config.toml
crop_scale_min = 1
norm = "rmsnorm"
norm_position = "pre"
head_dim = 32
fused_qkv = false
patch_size = [8, 8]
width = 256
pooling = "mean"
label_smoothing = 0.05
residual_init = "none"
steps = 19700
warmup_steps = 590
weight_decay = 0.0
Rows from block 9 of a small image classifier, named by matrix and row number. Rows with one number belong to one neuron. Each number is 128 + 24 x the weight over its row's rms, rounded and kept within 0 to 255. All counts start at 0. Numbers have three digits each.
After each neuron's rows are labels from the 100 images, of 14848, where the neuron reaches its highest value: "top examples" is what is common among them; "patch colour" is the nearest of a few named colours to the mean colour under the peak. Only what is clearly more common there than usual is listed. The data: scattered letters and digits in many colours. In brackets: how many of the 100.
# fc1: MLP up (model.blocks.9.mlp.fc1.weight, 1024x256), inputs 128-191
# fc2: MLP down (model.blocks.9.mlp.fc2.weight, 256x1024, transposed), outputs 128-191

fc1.430:176149163125118113134135164159104118114130090108134138090124135155140129132141133143107155122144126127092108127068147153138121128150132129113131124145125149148125117136135150140119110119165104
fc2.430:138130099124071119102175121109152089145116119164158131129109089146152138149096126121141066119138108140113163163176123149153087128099136132115185140108146133120114160115144149103120120121137098
top examples: red (72); brown (52); count: six (38)
patch colour: grey (30)

fc1.18:096122093119193139156096124090135169144144135124110138110128144106159151101135147124074107104094111149135108159142154113153063115106067122132161170085129121079135082133120147136113102105108120
fc2.18:127118182127159123128118108157141125149161141120103154125130115138145120130117130135148169131177151100143093088149091115148150117123139169117149157173111142123133116112132141090123121093103186
top examples: count: five (41)
patch colour: brown (33)

fc1.272:157076084122138100161109156152116150148154074151143130126180115116164104095140131135108131122123137153157104159136124130146075103110105164123154172105138127148158114184128196130104121113138124
fc2.272:149120076172107089147164126104167096119197143120138198084133069145108135145105146149115167122158142138137106157145121118154168139125145123126158137155112109135143097137112100134148106125104138
top examples: red (68); purple (41); count: six (41); count: five (36)
patch colour: white (53)

fc1.200:118146155092178152155167131060136127127123093154174121131152119149110152108156117104111093126151103152134126107167109097104099152121102138137130165086127116112160112175105143122102104167114129
fc2.200:144112139134107100146115154125157169174125120153136111131136104130137134158164139129146141121113145124144095110175123177136163119121131128122146114131161119115137096123132158089114127124126135
top examples: count: five (40); the character Q (28)
patch colour: brown (35)

fc1.304:130092136098133134160097106129113135076096115080142155134147158109144132087160150181114119098125123153144153110151130098179078125142127110143196141155135123152111111165130157122067100104141101
fc2.304:123139088145151133194156127144133107137159117114118186143124120109132117121113123167133147128103141118121071127141139138188108129105132175139108120137118098144166120138123121150124120113117094
top examples: count: five (37)
patch colour: brown (35)

fc1.186:131052158140111118134142125112132114148142151156125165130162142111141166123117144102102165111114141169111123108098082118138125139101161116103120118110066083155138137139101084089155100123131117
fc2.186:127117159124139155121120118102124180131102130093136098135130137121141126117132143125117109131132113115126150144134152115121111130119117129127181149121136155127111106093115118134129129182132105
top examples: count: two (68)
patch colour: pink (48)

fc1.338:112148098107113116113117121124074124131113103115109101115100136110079095092088121130153122088139114136119103115141116104148084133122135151080142116169145151114148153120122165138077109151164136
fc2.338:131115158134120166160115156180114112093090129158177095118123113136144088115162101113105124106112089124083162136128116033150126120090086113122093171123104123134090092106144139134099123144136136
top examples: count: three (49)
patch colour: white (56)

fc1.109:072103076107124147115134103108147104133131149137134135142115061165148137117133130136151191098118142092122144128162172103144111105122142123135116106145119111120105142104141127120163155155103131
fc2.109:146126145152159105152114136105110113130117136128131174113143202132118154152092151134133107092152076113108135164097147117138183117106126086121220142084119122138086111061163132153135154104137187
top examples: count: one (42)
patch colour: white (58)

fc1.105:139116103101182140127103106113137142085108046112165113136180104112157137120122112148165142104177162145127129114171124145111163144114132142110156096143115116143127165139182138149114135144129123
fc2.105:137127082121111146154172128116093078121132134118102163110089164118103124123129137144136132135078122093153100131114129094142106139167129150137149120152139091138121092142136110168057130117147096
top examples: count: six (100); teal (68); green (64); blue (52)
patch colour: white (54)

fc1.658:135176118113149154080130112121140128141185156129180122120089159107146124139115105123155100128124112129108084121108133109178100124144119138127087116146109126167135190123157096102124148122146127
fc2.658:138145161103121119125132136100090150164120120111167164121167098133128182122144120121120121132159088091097162169143118103133123121134115126134193124122142176109109132101127139136125137150126116
top examples: count: six (95); black (58); brown (53); purple (50)
patch colour: white (55)

fc1.376:120134070085111148139132113118137126103109129103109120137118134094110109145107112160104130106126109165125127107129141135122198138139140124114161132150129092146108107094156103131130101131176173
fc2.376:137107131177149146067142133102151123158153139116143117149157132105116095103117146154151109108160119109111111144152143114112152121133107123145050121164083129127132192158131152126094139144129148
top examples: count: six (94); brown (50); blue (43); black (41)
patch colour: white (54)

fc1.346:146167134108140157149143140131127126140092155113124085141085092129125156095138112108152121139154162146090136139144124095109114135106112124132098117114125179113099139180172139101139126173133057
fc2.346:135115118147170119064112136181090130138165142153141149118177137110074123151112130176116091138113112129169085143130137173110125131110123111105103109124136094113167162094138115122137139113114127
top examples: count: six (63)
patch colour: grey (26)

fc1.208:164071112145134137136144123118098129152109152165106156143141153134081093134132133084131164108153147105131133105137156163160117119155116149126124134138124126122157142136072104111168122169136151
fc2.208:155144115119103114120169144120104131122111133155117129125121156126133142126153115112134120142161166219132137137154137162124107125119165107111181126123131176119120124103134159136150123163128145
top examples: count: two (67)
patch colour: pink (52)

fc1.354:155096135121136131121137076093136169162137136157125102113134113121134173124125133139118156132131163168116168124195117123154135083136142132166141111144106104121136100138169110124119162153136125
fc2.354:106145099228117132166145121141164074131152151119112186128119117125115134149085121122110176122110101081102112137151118103139127149144130137134121116106112118149127126161109092125105137110128187
top examples: count: six (93); red (68); orange (42); yellow (41)
patch colour: brown (54)

fc1.102:140081109111129134118132151113141120141121156136116119103105114119141124109134150160122127171149144074151142146125131111086101127163135141098171142111098142158145117141103116137152078119122115
fc2.102:125138129148127128162118120116148110112137091154129104097101191111126104120092152122106154123149125145125147118165099165098151115134130115131155126137109127133101111125127109143138132129137156
top examples: count: one (93); blue (41)
patch colour: grey (27)

fc1.213:119137151144134131118184130112160115170104151151120154121142135189119149134150120099145153141123139125099135105095118122129091107151154105177146162120100111134125151138113122131141124133070134
fc2.213:120115142123129121135143114169121138122133128155177162144155120141151096142150115146110114114060121105121115111160129100129096148110109103121146112130126092138177122129134097126174134088135159
top examples: count: one (63)
patch colour: brown (33); grey (27)

fc1.722:130132092168093136133106115128124139113176072129125120131107103150136129113141147129118121126181144084122138161105145170120150102117138131115175128154126161106157104116119092149148122159129155
fc2.722:125099097132140150134125153086100145153140158149112161134147166103136105122121132106078127133126102161138111106108154124123140125106132110131124135161112109115100122076129132164092113141117084
top examples: count: five (36)
patch colour: white (52)

fc1.664:095123120143144111121111129095113120161180158154102165127137121131155125108090106100142124154126106134137121143136141151090114123119160130128124155128087149108149148077137119107134094119153069
fc2.664:109137103133130103093092116151124108156166122096162089099158116110117082126150133186142173123147128103114134162103118105175150161132121104133088118127095149149160127117125094156168149123110154
top examples: count: two (38)
patch colour: white (58)

fc1.734:111049096118121159105145139096150135140106144149136111113108070134107146096150148110144140114150125107146155126137137076146123127146120152133133105131114150138130139093112107114143115139140135
fc2.734:125175141131125116146115169120135136116144133100115170099164143098111117142098125138143143133102140121147090140132103138126152144126105133138192111117113089125144085177131121153099126141108100
top examples: count: three (60)
patch colour: white (55)

fc1.714:142112152115118095143120128143103142144109144138126084144170108177138155111176114134132109126161132085126112134136157132110096120116118152136137130129110136101117187121146113134159090126100140
fc2.714:143139156180129135128161135117112131115140130125184177145129138109132169107106119095104171116154151188144097139150150120112151098111125124143148129134118155120152083112128128134117129142130193
top examples: count: six (71); black (48); blue (46); brown (44)
patch colour: white (63)

fc1.744:107101098150179118136080147126112142100144102158145148104139134182130102111161157092101182140125106114149101125108145108116170147130118130124125147102153110094128071142129176144131103114134090
fc2.744:115150190114126121117132129106143161154146135122114107146135106105126097142154127108125121119160124169094116106160156138132118132124119111122162163139127167093140104131130149095123117110137176
top examples: count: three (51)
patch colour: pink (51)

fc1.524:092147108173165125130150128133143135126069184139137109123094159130133106056127095148152159086156140097123124114122121082133108116124115118155119129099088167114100138115109138130143151174126162
fc2.524:137108135129143088102099124141125086110119123116155121131125132112080120123086147167141146111165131140159178169159129153104123135146112106145151120117165081153084090125124116093143118111128160
top examples: count: one (67)
patch colour: brown (35)

fc1.424:144139114104133132133126138118130161102114135103137102130137162125171137137110091128113099146100094073124112122143126122156135111126106130121125118171125141140155146140169120082120139126125108
fc2.424:139144186150132139128141127110097145143113127125180151139156063121120169123132130107138183134138127190071119154133099143105128119130129128124220121149128189138066167125138143156167132131123174
top examples: count: six (100); red (64); brown (48); black (46)
patch colour: white (53)

fc1.421:131079118149152105101117077134117136125089152142173134094140146131102105089072112109090145120098141107133154121086127096142088120107143125150124155084113183143112149106076117129083146146130112
fc2.421:141155086107151098076105122108113118104142145095142087150100114127115130131119170160139137132167119103107171138137130099138118130104118140153081099150165118130170125141146117093131122126101151
top examples: count: one (89)
patch colour: brown (43)

fc1.39:160103150116159191142150100130122127081127087126122131139124134118132138137128147151124111114116135170142165157171111129142108116126102133150192124146170114113122117175083170144100121088137099
fc2.39:151122088107165117171152138133127098159135154138119168124148113135125162130122158158140139127095162121154098135131116114131122145148125163130154123133133095125145095119139106185118137138121104
top examples: count: six (93); red (67)
patch colour: brown (38)

fc1.223:106165118119152149124134167114124107128155144121151102129111162174154097126154139114174087131098138143115145106101114112094049132120112103190147140106130136119125141114184155119145162134127148
fc2.223:126132136162091098128169149107098105135124103199143149106132143140191121159096139158102114144114097133127151108119128109109092117119133136122210131122140123119165115156133118108156146106109136
top examples: count: six (57)
patch colour: brown (35)